{"model": "self-supervised image encoder", "dataset": "small charts drawn from random numbers", "crop_scale_min": 0.3, "qk_norm": true, "expert_mlp_ratio": 1, "projector_out": 256, "residual_init": "none", "orthogonalizer": "polar_express", "epochs": 8.1}
Rows from block 3 of a small self-supervised image encoder, named by matrix and row number. Rows with one number within an expert belong to one neuron, the router's apart. Each number is 128 + 24 x the weight over its row's rms, rounded and kept within 0 to 255. All counts start at 0.
After each expert's rows are labels from the 100 images, of 14848, where the router gives the expert most weight on average: "responds to" is what is common among them. Only what is clearly more common there than usual is listed. The data: small charts drawn from random numbers. In brackets: how many of the 100, against the usual share in percent.
# router: router (model.blocks.3.mlp.router.weight, 8x128, trained with AdamW), inputs 64-127
# up: expert up (model.blocks.3.mlp.up, 8x128x128), inputs 64-127
# down: expert down (model.blocks.3.mlp.down, 8x128x128, transposed), outputs 64-127

# expert 1
router.1 [101 124 106 138  94 126  95 179 115 135 126 153 125 109 135 146 138 127 146 120 120 137 148 119 150 112  96 109 131  70 135 142 125 140 135 156 102  97  85 154 130 152 129 146 132 190 111 107 108 136 177 161 109 107 122 113 118 100 105 148 110 143 139 156]
up.2 [150 100 152 165  94 144  93 144 151 103 124 107 166 128  97 130 116 129  71 138 131 112 142 126 145 136 136 150 102 104 129 112 120 159 119 118 142 148 145 116 166  86 129 140 116 125 140 111 104 119 130 111  81 136 134 121 104 173 103 115 135  98  90 179]
down.2 [146 117 195 129 116 183 152 124 151 151 137 121 139 158 142 140 128 137 132 119 128 124  80 116 131 131 124 114 127 134 116 100 130  97 129  34  98 179 105 165 123 125 149 118 126 119 128 155 148  99 127 147 156 169 141 112 130 128 124  98 128 137 142 177]
up.3 [120 144 133 122  83 134 148 133 141 114  78 120 118 116 119 130 131 140 160 112 158 193 132 114  95 112 133 157 144 155 120 116 115 132 148 107 178 165 168 118 165 139 161 130 131 123  94  97 102 164  88 151 159 161  75 113 133 149  85 156 157 113 135 142]
down.3 [119 114  97 105 125 131  94 128 210 133  95 107  84 173 121 156 145 136 118 123 181 158 118 132 132 112 105 138 138 171 109 110 126 124 150 160 126 139 111 127 124 153 128 122 138 115 132 140 118 118 115 136 135 134 179 109 127 146  88  86 143 112 115 148]
up.4 [163 116 145 149  94 140 118 123 107 165 150 140 151 119 111 126 116  56 126 134 136 130 114 141  94 107 160 101 141 153 130 131  98 109 140 115 117 104 129 153 146 103 151  90 168  56 128 133 127 129 134 147 168 150 107 137 129 130 116 110 136 130 163  84]
down.4 [155 133 105 114 148 123 146  93 127 133 110 137 141 103 127 118 122 102 124  89 105 117 126 141  87 122 111 149 151 131 134 115 209  97 109 132 161 123 126 113 126 116 123  92 109  81 114 104 115 162 100  83  92 120 115 164 113 145 161 124 125 116 116  87]
up.5 [171 141 114 100 162 120 118 133 128 148 125 129 143 146 149 134 125 106 131 116 163 117 122  83 135 163  99  55 114 140 120 122 148 129 149 143 100 129 124 129 145 116 131 132 185 162 116 124 160  87 149 130 180 118 135 157 113  78 140  94 126  95 145  56]
down.5 [113 145 113 130 134 157 101 151 127 144 155 141 108 101 117 124 146 114 123 121 116 144 161 120 137 122 152 103 150 119 139 135 115  89  92 151 148 148 156 121 157 111 140 140 126 134 100 159  81 170 118  79 140 147 110 130 197 121 121  80  76 116 121 145]
up.6 [124 126 125 115 122 115 126 104  92  86 112  83 111 130 130 131 120 142 104 149 169 156 148  90 150 150 126 140 131 139 122 145 161 119 154 107  88 172 153 175 113 114 107 150  85 114 127 176 111 121 133 101 107 124 135 154 104 151  50 112 132 146 165 129]
down.6 [103 130  99 149 165 187 153  96  86 153 133 143 120 142 137 102 132  78 150 141  88 120 126  97  66 126 132 101 116 155 150 120 112 108 154 129 170 128 143  85 136 108  88  99 147 128 111 116 157 104 112 155 142 106  97 157 151 161 171 102 106 131 123 171]
responds to: radar chart (31 vs 6.9); bubble chart (27 vs 7.1)

# expert 7
router.7 [125 158 130 148 106 148 119  87 114 188 105 148 102 153 133 133 168 122 122 180 131 195  93 111 125 162 139 138  96 121 118 121 118 121 179 138 129 144 131 109 105 114 129  82 135 109 156 111 138 153 100 127 113 157 139 102 126 109 116 149 130 122 123 159]
up.2 [ 93 148 157 127 123 141 120 114 155 138 138 134 159 136  97 138 117 126 155 111 157 110 170 132 134 108 135 151 107 149 159 151 119 108 137  72  99 172 138  69 114  81 133 112  81 128 148 122 125 173  89 110 139 130 125 150 170 114 137 115 129 133 130 123]
down.2 [ 99 132 130 104 126 135 139 107 125 142 139 148 112 116 127 147  65 163 107 129 142 120 109 128 135 110 144 125 172 112 117 104 150 146 119 148 140  87 124 141 149 147 142 145 156 133 117 105  81 131 119 150  98  87  91  96 144 143 144 156 145  70 118 110]
up.3 [140 156 109 109 152 149 154 108 110 147 147 139  94 146 103 123 146 109 137 160  96 157 107 154 129 157  92 139 148 138 112 124 123 110  96  96 107 117 100 143 192  85 101 118 140 134 116 132 128 126 170 106  93 178 131 156 127 123 186 135 176 134 114 159]
down.3 [124 124 167 150 166  92 111 135 133 136 119 100 125 182 160 120 102 124 103 137  95 115  92  95 136 138 136 124 153 127 147 142 138 124 134 110 128 128 127  98 104 138 140 174 153 129 107 153 123 178 118 117 111 127 132 117 109 149 108 107 143 111 167 112]
up.4 [113 111 158 153 117 115 154 142 138 130 163 135 131 122 150 102  73 124 142 155 136 152 172 135 128 173 133  92 166 163 155 112  98  95 120 152 142 113 169 143  99 114  96 155 165 128  95 122 136 113 155 138 147 113 154 126 107 109 177 101 122 123 123 156]
down.4 [103 133 101  94 116 127 120 181 133 124 142 130 124 118 139 104  85 160 153 100 129 148 117 132 134 173 146 181 149  78 115 139 120 167 122 138 120 127 117 104 155 123 131 135 124 112 130 116 110 135 114 122 149 178 124 133 189 127 163 133 116 149 135 111]
up.5 [141 124 108 124  78  85 110 142 113 191 113 121 122 152 139 133  93 156 113 145 118 147 103 104 106 142 113 176 142  96 180  85 177 107 133 120 164 102 127 138 115 123  95 134 190 149 135 128 127 111 120  68 104  77 147 140 122  96 134 135 123  63 134 133]
down.5 [112 103 138 134 160 159 128 110 137 122 146 141 175 109 135 146 124 159 129 113 136  94 128 111 110  93 141 105 137 132 117 166  67 123 121 110  84 143 116 109 110 122 169 137 120 110  97 121 109  99 131 187 122 136 121 147 112 112 124 101 119 171 107 159]
up.6 [115 151 174 103 173 120 128 142  96 109  81 112  87 124 114 103 119 147 121 133  62 121 162 155 135 142 120 153 128  78 140 103 129 182 134 123 135 126 137 135 125 151 121 124 133 108 145 150 129 161 109 105 125 168 135 115 125 163 135 104 111 145 156 147]
down.6 [115 116  78 139 128 102  99 131 122 153 133 105 145 111 150 128 149 116 120 147 194 156 119  46 122 136 138 117 150 143 133 147 124  80  95 137 137 150 122 126 119 142 151 126 134 113 159 127 120  95 127 165 120 109 173 135 125 112 126 142 138  80 108 138]
responds to: heat grid (85 vs 7.5); items: three (53 vs 13.1)

# expert 4
router.4 [102 129 117 130 110 152 140 146 128 117  90 127 132 116 152 109 102 114 122 123 101 102 149 158  99 139 105 125 120 155 167 102 142 148 123 110 157 136 125 145 198 143  88 138 124 107 128 177 102 123 101 127 117 146 173  87 145 116 144 150 111  97 125 113]
up.2 [ 60 157 177 143 148 151 107 125 122 134 163 114 116 135 117 136 140 104  99 162 108 158 134 169 131 154 129 128 124 128 102 112 161 133 111 124 104 110 128 117 109 159 145  79  75 112 151 129 126 134 110 163 174 158 121  95 132 143 141 112 117 142 196 133]
down.2 [169 115 132 127 155 158 149 107 110 142 105 146 113 139 183 135 124 142 146 113 167 118 107  96 148 124 157 145  98 135 162 129 129 139 180 133 101 106 148  72 105  99 139 113 164 127 131 136 101 136 107 112  67 126 130 160 132 130 146 116 132 100  65 127]
up.3 [114 110 134 137  97 125 157 143 145  95 118 157 159 136 137 143 136 169 130 117 109 148 170  68 164 131 125 185 133 104 128 107 109 120 129 116 131 128  98  74 111 108 157 138 149 159 112 124 158 139 141 110  97  96  96  93 115 102 104 158 106 140 148 117]
down.3 [124 108 104 120 182 113 132 134 144  91  89 119 125 102 147 157  91 130 120 116 110  84 102 171 102 137  99 130 144 104 144 144 172 127  84 140 178 134 131 100 155 103 132 123 114 132 167 120  90 118 134 100 107 121 149 171 115 182 147 137 116 139 133 158]
up.4 [105 139 138 162 149 160 135 138 139 123 110 125 145 185 150 121 130 135 135  76 123 104 166 123  98 109 141 124 133  87  87 132 125  97 127  81 122 164 112 143 181 130 111 148 108 131  69  76 114 128 133 102 125 111 145 105 145  94 145 199 136 161 123 102]
down.4 [161 122 114  92 156 180 145 106 178 120 148 148  95  97 131  92 119 119  84 139  88 117 109 147 142 134 120 166 144  83 125 109  71 136 109 153 159 106 133 120 125 117 124 132 132 150 128 147 115 134 134 118 135 124 125 161 143 178 100 135 113  89 138  97]
up.5 [134 140 177 167 100 114  96 149 117 127  96 129 122 114 109 106 134  91 141  92  89 104  99 146 141 128 154 134 142 117 103 163 146 129  79 116 120 125 181 114 103 146 122 150 103 121 111 160 126  71 146 119 122 138 111 138 107  92 117 121 144 121 126 146]
down.5 [ 94 116 136 136 120 128 143  89 129 143 137 117 127 130  99 139 126 145 165 158 155 153 140 142 136 146 148  74 126 126 164 126 153 126 106 149 123 148  82 109 113 108 146 114 146 144 166 127 156 167 154 142 133 120 139 151 121 125 117 110 138 132 113 103]
up.6 [127 137 148  95 131 137 109 159 136  96  64 120 150 130  96 124 141 129 133 174 140 153 180 155 135 133 125 128 119 117 110 168 103 114 126 118 114 120  95 113 120 123 165 105 103 102 144 130 136 179 126 120 121 136 159 189 154  90 156 130 121 118 138 131]
down.6 [143 120 131  87 137 143 144 149 108 172 132 144 118 138 105  88 108 103 132 117 114 155 150  94 142 152 159 132 139  99  84 120 133 158 151 192 142  90 129 113 108 122 146  90 172 127 118 125 142 101 103 132 164 124 109 121  84 143 137 107 155 144 168  87]
responds to: one colour (85 vs 52.8); flat (35 vs 12.7); step chart (26 vs 7.1)

# expert 6
router.6 [147 119 112  79 172  83 124 121 157 102 140 138 118 114 111 146  99 115 118 140 131 130 117 113 177 152 124 108 152 102 138 157 128 130 126 152 122 129  97 143 107 148 157 129 125 130 116  56 182 149 124 136 110 110 115 163 129 187  93  86 115 154 140 143]
up.2 [140 117 117 186 148 133 141 146 126 147 157 154 113 111 114 160 153 134  94 110  86 131 103 142  84 125 182 134 152 135 118 138 126 103  81 126 128  90 141 111  93 112 134 122 148 167 108  96 148  94 136 150 127 154 123 116  79 161 114 137 153 162 102 110]
down.2 [149 143 141  87 133 106 111 120  93 102 182 153 123 162 135 129 155 156 137 164 169  77 152 100 123  81 136 125 128 100  80 113 126 128 142 110  88 125 129 166 141 164  68 133 119 135 125  97 139 127 160 120  99 119  97 150  88 114 135 160 155 102  91 162]
up.3 [149 157 116  63 133 133 161 131  99  93 119 119  87 150 138 120 140 111 157 139 140 132 143 103 124 120  99 146  98 179 110 120 140  87 143 129 128 128 143  87 112  67 106 108 123 108 171 150 143 174 112  95 137 147 115  85 116 107 118 139 154 147 149  88]
down.3 [130 108 162 119 106 145 150 151 166  89 217 139 167 130 126 154 105 141  79 121  99 142 104 125 146 148 117 154 125 143 158 148  95 114 120  94  91 124 148 139  81 154 147 136 105 131  90 122 130 185 120 139 110 122 149  74 115 152 123 179 149 116 127 124]
up.4 [139 132 118 129 141 192 118  91 145 169 158 149 156 124 137 106 143 140 100 110 108 103 134 131 137 154  95 123 157 146 148 138 151 109 104  96 120 149  99 117  85 161 127  87 116  90 132 164 132 140 142 101  81 155 136  91 128 132 154 144 147 124 158 125]
down.4 [118  95  81 108 121  98 118 133  68 144 145 145 117 154 138 128 119 139 140 147 121 127  91 165 114 125 118 141 146 147 102 120 142  97 169 114 134 139 129 137 113 127 151 162 174 137 114 142 161 105 195 139 147  93 126 135 143 152 101 120  82 136 120 129]
up.5 [128 104 161 145  96  96  98 125 143 123 100 126 112 146 114 116 136 125 130 103 103 119 190 139 120 139 123 107 132 131 142 170 121 152 108 128 150 140 126 114  72 142 153 150 138 139 155  99  92 168 117 152 132 126 117 136 122 143 141 145 103 127 150 135]
down.5 [165 108 119 100 109 126 179 149 110 151 126 102  83 156 139  96 135 135 113 103 112 118  98 112 117 107 141 128 103 168 159 162 140 167 147 157 107  93 125 118 129 174 101 150 113 124 137 146 168 122 101 130  92 158 123 142 169 141 154 114 138  91  87 166]
up.6 [107 107 149 145 115 123 112 102  95 142 120 161 142 140  73 126 133 103 100 136 109 145 148 114 112 103 116 135 120 149 144  79 160  89 110 135 128 153  96 136 132 127 143 150 100 148 139 139 143 138  90 152 151 185 105 163 118 119 122 157 120 117 157 129]
down.6 [110 110 162 144 138  93 128 113 164 153  61  72 115 140 148 124 158  80 103 137 144 152 121 137 125 138 111  95 164 110 133 145 127 168 111 141 112 153 150 130 108  96 161 102 165 135 145 103 126 118 115 115 158 143 116 121 112 130 132 107 129 163 146 157]
responds to: items: seven (42 vs 13.1); horizontal bar chart (29 vs 6.9); heat grid (27 vs 7.5)

# expert 5
router.5 [152 131 109 142 164 140 136 111 142  92 118 121 149  84 140 122 108 131 103 134 115 114  95 116 107 114 118  93 139 146  58 144 165  88 107 169 133 139 144 130 118 119 150 100 112 142  84 121 173 139 108 146 131 127  99 175  91 147 124 129 122 194  99 107]
up.2 [155 150 161 125 106 103 127 149  96 168 158  89 128 120 160 134 138 152 144  76 132 127 153 117 106 162 104 167 109 132 130 101 189  95 132 104 118 129 132 122 100 147 129 127 140 140 115 131 132 138 134 132 100 146 145 117 108 188 161  96 135 139 108 140]
down.2 [115 139 132 128 174 136 128 105 144 128 105 152 135 140 133 117 134 148  86 144 160 117 132 148 125 122 102  88 122 104 139 160 122 129 135 121 121  98 162 104 149 120 130 121 150 129 150 101 128 106 133 126 187 123 104 157 157 104  99 109 109 121 138 162]
up.3 [ 95 129 122 160 110 128 113 194 129 136  83  96 154 144 156 119 118 127 121  82 157 158 112 135 117 105 141 120 122  95 114 123 138 185 136 107 130 176 115 126 110 133 104 171 111 127 128 132 150 127 141 160 114 152 119 153 102  93 105 136 134 136  87 115]
down.3 [129 130 151 153 173  93 151 110 119 125 107 122  93 136 134 140 106 122 157 177  96 137 113 133 110 160 147  83 145 157 144 124 101 122 166 120 155 188 126 112  97 188 131 131 182 143 162 160 166 108 143  99 123 129 142 143 104  87 103 128 102 143 150 120]
up.4 [112  70 139 127 114 131 162 133 127 147  97 110 153  92  67 116 142 127 137  93 124 126 133 133 145 174 138 109 156 128 139 107 139 118 135  93 115  96 127 165 145 133 152 131 126 129 139 111 137  96 152 144 169  94 100 124 137 138 143 115 106 142 119 128]
down.4 [ 85 149  77 104 102 158  85 140  85 127 142 152 178 119 133 135 105 102 190 105 149 143 112 129 136 147 144 150 147 103 122 129 132  83 120 155 157 131 149 109 112 148 117 103 129 147 134 138 129 147 147 124 100 128 108 114 118  87  77 166 155 116 124 131]
up.5 [112 138 154 152 104 150  91  94 137 181 160  71 143 116 181 153 161 143 133 159 125 158 126 130 106 118 111 148 105 116 131 101 115 166  99  90 151 139 155 116  89 104 128 172 129 115 134 132 149 167  78 111 125 112 110  97 161 135  76  95 170  76 163 121]
down.5 [134 165 135 150 103 122 152  92 126 143 141 147  91 146 128 107 107 158 101 160 159 126 112 120 127  86 109 139  94 164 151 153 160 141 145 182 115 172 113 129 120 127  96 120 114 136 114 116 145  66 114 135  92 124 147  88  73 151 127 144 132 177 105 153]
up.6 [133 134 126 160 101 129 102 122 136 140  91  99  80 100 141  96 150 131 113 187 152 104 135 155 129 174 116 105 168 156 119 118 145 132 105 116 140 141 131 160 145 116 117 109 145 123 111 130  90  94 105  61 119 154 124 159 159 135 148 102 145 114 137 134]
down.6 [116 181 145 129 148 148 153 158 148 116 121  93 152 175 123 113  84 121 162 191 160 163 112 115 145 160 118 153  85 131 125  83 128 157 130  94 134 129 134 125 154 118 114 162 115 132 137 117 129 122  67 139 132 107 127 109 132 110 135 175 174 142 140 107]
responds to: one colour (89 vs 52.8); radar chart (66 vs 6.9); items: three (30 vs 13.1)

# expert 2
router.2 [105 103 158 156 133 129 144 134 125 113 156  82 141 111 149 103 127 171 124 104 131  85 132 147 154 115 130 140 141 139 109 137 116 129 150  69 109 142 170  99 163 136  78 131 121 132 150 154 129 132 129 153 124 132 124 110 136 162 152 141 133 133 104 139]
up.2 [167 156  94  85 162 127 147  92 130 117  78  97 128 161 136  76 133 140  87 117  98  95  74 100 126 127 140 134 157 128 145 109 160 110 112 135 122 124 157 157 116 123 176 129 137 128 170 156 157 147 135  87 147 102 149 163 139 134 153 136 119 126 119 112]
down.2 [102  74  91 110 128 151 134 121 144 151 125 107 121 166 129 152 109 152 165 166  96 156 140 159  86 133 136 138 152 114  86 144 119 103 130 145 111 156 144 111 104 136 149 114 118  94 132 118 139  90 107 157 155 200 107 124 111 111 135 133 190 113 128 137]
up.3 [126 128  84 153 113 150 114 124  93 124 168 129 133  88 134 150 103 146 142 110 146 133 142 138  99 109 137 161 135 113 154 121 133 113 126 142 124 157 157 163 126  46 165  88 111 110 109  95 150 132 113  82 149 119 168 143 124 149 129 113 219 137 124 159]
down.3 [135 142 133 139 139 149 190 121  70 111 139 128 111 186  89 112 100 161 129 148 125  88 134 172 109 133 138 116 114 145 155 148 169 157 124 133 120 131 136 102 104 141 142 136  77 172  86 138 145 118 122 104 136 122 121 154 106 112  94  96 117 123 113 115]
up.4 [133 146 134 117 121 142 124  94 102  86 166 152 134 136 100 130 121 132 100 116 110 119 128 133 141 115 120 110 168 183  72 174 110 105  95 136 136 122 110 136 132  98 154 127 111 122 181 147  80 150  74 177 138 130 157 154 131 109 130 125 121 116 143 136]
down.4 [120 117 165 112 119 124 135 142  89 145 143 133 104 145 116 123 145 125 138 114  78 117  79 119 117 120 127 118 135 140 144 132  86 118 161 142  94 100 149 141 115 117 150 120 145  85 138 119 111  72 165 108 102 146  87  82 132 150 148  91 125 105 163 161]
up.5 [128 100 117 128 104 147 124 122 139 127 116 140 118 113 157 138 143  98 170  80 130 127 114  79 154 121  81  85 134 145 166 142 112 100 125 183 103 117 105 162 115 138 116 154 121 140 128 105 131 135 120 161 113  93  98 131 135 124 118 130 127 138 139 144]
down.5 [134 167 152  95 105  87  98 172 129 132 140 128 138 122 116 120 113 139 149 186 125 148 128 116 116 112 138 123 126 107 135 102 136 132 137  92 153 156  63  88 151 162 155 125 107 166 149 123 106 142 131 137 130 124 121 108 130 117 119 138  94 151 121 126]
up.6 [114 114 103 163 160 152 139 129 128 106 122 124 121 109 118 130 171  71  77 150 103 107 121 115 125 123 105 137 133 120 155 147 136 112  91 190 162 131 123 138 122 178 147 123 156 135 105 114 132 151 132 177 159 138 134 172  95 115 129 125 117 147 122 128]
down.6 [127 137 148 101 117 142 140 102 141  97 118 117 148 138 103 125 138 153 181 141  94 165 110 115 168  98 175 123 166  75 138 103 107 133 140 110  97 155 130 155 124 135 148 162 126 142 129 158 131 132 140 141  99  98  95 146  96 171 131 166 162 148 105 106]
responds to: area chart (42 vs 6.9); pie chart (33 vs 7.1); items: three (31 vs 13.1)

# expert 3
router.3 [147 130 187 118  81 129 170  97 145 126 105 131 132 161 108 145 145 162 116 133 154 168 129 113  98 104 148 162  99 109 141 142 113 129 107 108 145 134 128  90 124 116 174 140 119 126 103 143 137 124 113  63 122 119 121 105 132 129  98 135 147  86 144 111]
up.2 [ 65 127 114 177 129 138 146 100 148  96 153 120 134 109 135 137 133 128 158 125  98 146 132 118 164 124 105 139 137 114  86 102 123 116 123 113 125  82 174 108 120 142 145 140 121  90 116 139 128 117 122 118 130  95  87 167 109 130 122 101 189 172 118 173]
down.2 [153  91 130  89 127 122  99 139 158 133 139 103 177 101  95 109 129 117  85 150 132 123  99 118 131 122 104  87  64 125 130 131 138 108 167 143 111 128 138 134 134 128 110 139 139 160 106 121 103 112 158 151 135  80 103 126 155 115 114 140 106 181 160 128]
up.3 [129 114  77 111 148 126 134 137 146 137 133 139 133 153 139 146  99 143 141  67 113  97  89 108  94 173  92 101 123 143 136 144 148 137 140 141 113 100 135 146 172 100 154 142 118 136 140 118 142 103 107  72 136 155 153 131  74 162 122 104 124 128 128 145]
down.3 [116 122 153 126 127 149 124 137 123 114 160 168 137 144 154 134 124 174 100  77 149 142 117 139 139 164 143 124 140 109 151 135  85 125 138 117 127 123 141 122 164 111 166 137  95 121 105 124 118 112 105 118  98 157 145 126  93 143  56 120 157 106 173 145]
up.4 [119 149 144 123 135 171 121 157 111 148 164 142 105 127 125 121 176 107 113 101 161 140  75 116 130  73  97 122  80 161 115 106 109 134 106 157 168 122 178  99 132 160 137  98 138 142 111 118 108 143 117 117 119 153 120 127  92  94 141 117 131 123 153 134]
down.4 [ 94 108 104 112 118 128 168 169 176 198 141 123 106 121 131 109 113 152 101 136 112 139  76 129 163 116 152 109 118  98 148 149 116  97 158 179 141 139 124 131 136 104 148  55 113 109 148 142 122  99 123 137 147 151 128 115 124 100 126 112 151 172 112 123]
up.5 [110  99 124 133  75 150  59 136 140 146 110 126 118 155 113 112 166 123 115 133 127 156 138 176 104 151 168 131 131 104 152 182 116  94 117 109 129  91 102 106 107 129 135 122 114 163 144 145  99 122 150 127 152 166 138 136  96 133 133 113 141  99 122 117]
down.5 [130 104 112  98 148 126 150 153 135 157 143 141 102 131 122  85 116 117 123 126 118  71  81 126 131 149 144 109 115 121 113 113 132 118 117 165 106 149  95 115 116 113 135 106 126  72 106  82 104 144 136 109 163 151  97 124 116 124 112 148 118  89 161 151]
up.6 [127 103 142 161 117 137 141  79 161 146 133 108 122 140 104 115 108 136 151  91 128 134 146 140 108 178 136 155 178 122 110 163  92 105 143 127 101 104 141 129 109 122 173  69 158 181 117 123 130 116 148  79 136 142 140 149  92 152 119 126 115 152 120 122]
down.6 [ 94 136 140 107 129 128 139 153 162 124 126 164 131  89 123 124 126 121 109 127 150 147 117 108 125 144 145 143 101 110 108 119  91 165 118 118 122  94 160 110 133 102  86 142  36  83 141 143 170 139 146 115 158  87  67 138 135 139 126 151 144 135 121 141]
responds to: dark theme (100 vs 29.8); items: three (37 vs 13.1); radar chart (36 vs 6.9)

# expert 0
router.0 [137 144  93 115 132 130  92 143  85 168 161 130 113 112  92 123 144  86 163 108 125  85 140 134 116 123 125 111 141 150 139  99 116 142 101 137 131 101 154 141 122  89 112 134 123  97 163 163  65 124 182 116 174 131 149 135 170  60 183 129 139 117 133 112]
up.2 [135 145 104 163 107  90 142 126 118  79 152 137  82 127 108 166 123 149 123 105 100 140 162 132 145 161 123 156 105 159 137 147  85 121 108 118 143 137 110 105 106 120 161 102 114  75 137 136 140 109 177  96  94 125 131 163 180 110 104 156 182 150 120 161]
down.2 [127 147 108  89  78 140 131 127 158 138 120 103 128 144 140 127 176 116  92 171 152 143  98 153 127  71 129 129 122 129 149 147 130  65 119 124 132 162  75 130 125 102 130 149 148 146 140 151 116 157 108 135 192 116 150  71  93 120 146 121 109 137 128 131]
up.3 [101 146 136 159 141 122 145 123 136  96 106 146 146 152 140 130 194 142 136 119 135 144 162 129 125 150 145  96 118 120 124  89 108  83 170 107 135 150 136  68 130 123 134 126 120 117 113 143 108 123  89 130 146 117  89 138 107 100 166 140  97 139 127 134]
down.3 [152 151 127 126  81 122  99 109 134 121 121  98 163 144 112 117 136  96 148 118 119 138 153  96 165 127 121 146 128 113 162 134 110 137 106 145  91 126 152 161 107 122 113 135 134 143 125 178 160 128 126 157 123 166 142 139 200 132 125 155 171 101 139  85]
up.4 [109 166 108 172 160 184 155 131 125 137 103 107 155 155  91 163  85 122 157 105 142 142 174 115  93 152 125 149 114 156 134 159 144 129 142  89  94 102 134 126  97 114 154 143 115 104 153  99 126 132 122  81 129 113 108 144 112 104 137 149 138 116 100 134]
down.4 [128 120 130 146  84 133 112  95 140 117 108 130 132  99 117 131 182  97 122 148 141 137 158 111 130  89 156 128 110  88 131 131 141 110 123 153 153 107  68 121 162 153 109 101 121 157 189 128 154 149 193 183  97  79  64 145 145 181 139 127 134 156 142  93]
up.5 [ 85 124 115 110 125 118 167 148  94 140 125  87 174 141 163 138 146 117 153 146 152 146 174 101 135 140 124 170 121 172 116 127  75 165 132 104 177 129  80 104 151 120  80 160 120 144 142  81 106 115 138 171 124  80 104 118 154 121 146 182  87 149 125 125]
down.5 [146 114 134 125 159 136 159 118 123  99 124 155 163 108 151 117  99 124 111 122 105 134 115 144 142 157 124 104 125  80 155 173 171 117  62 147 154 107 121  97 138 103 135 114 110 120 126 102  77 125 115 150 117 143 147 127  98 156 125 125 107 106 140 171]
up.6 [102 127 164 164 103 120 140 154 125 138 169 147 165 112  90 132 133 143 112 142  76 123 124 132 123  78 111 183 136 144 121  94 140 154 146 150 151 114 128 112 119 106 125 109 133 124 167 139  77 132 187 140 140 126 110 129 114 171 125  97 107 163 144 132]
down.6 [139 153 142 101 132  97 116 101 159 140 115  85 151 105 112 111 151  78  81 136 131 106 139 118 163 136 158 115 146 153 177  98 117 109 158  97 140 118 137 163  96 117 112 143  98 154 117 166 144  82  99 135 139 114 172 122 169 108 118 105 133 144 123 102]
responds to: grid lines (81 vs 39); rising (31 vs 13.2); bubble chart (27 vs 7.1)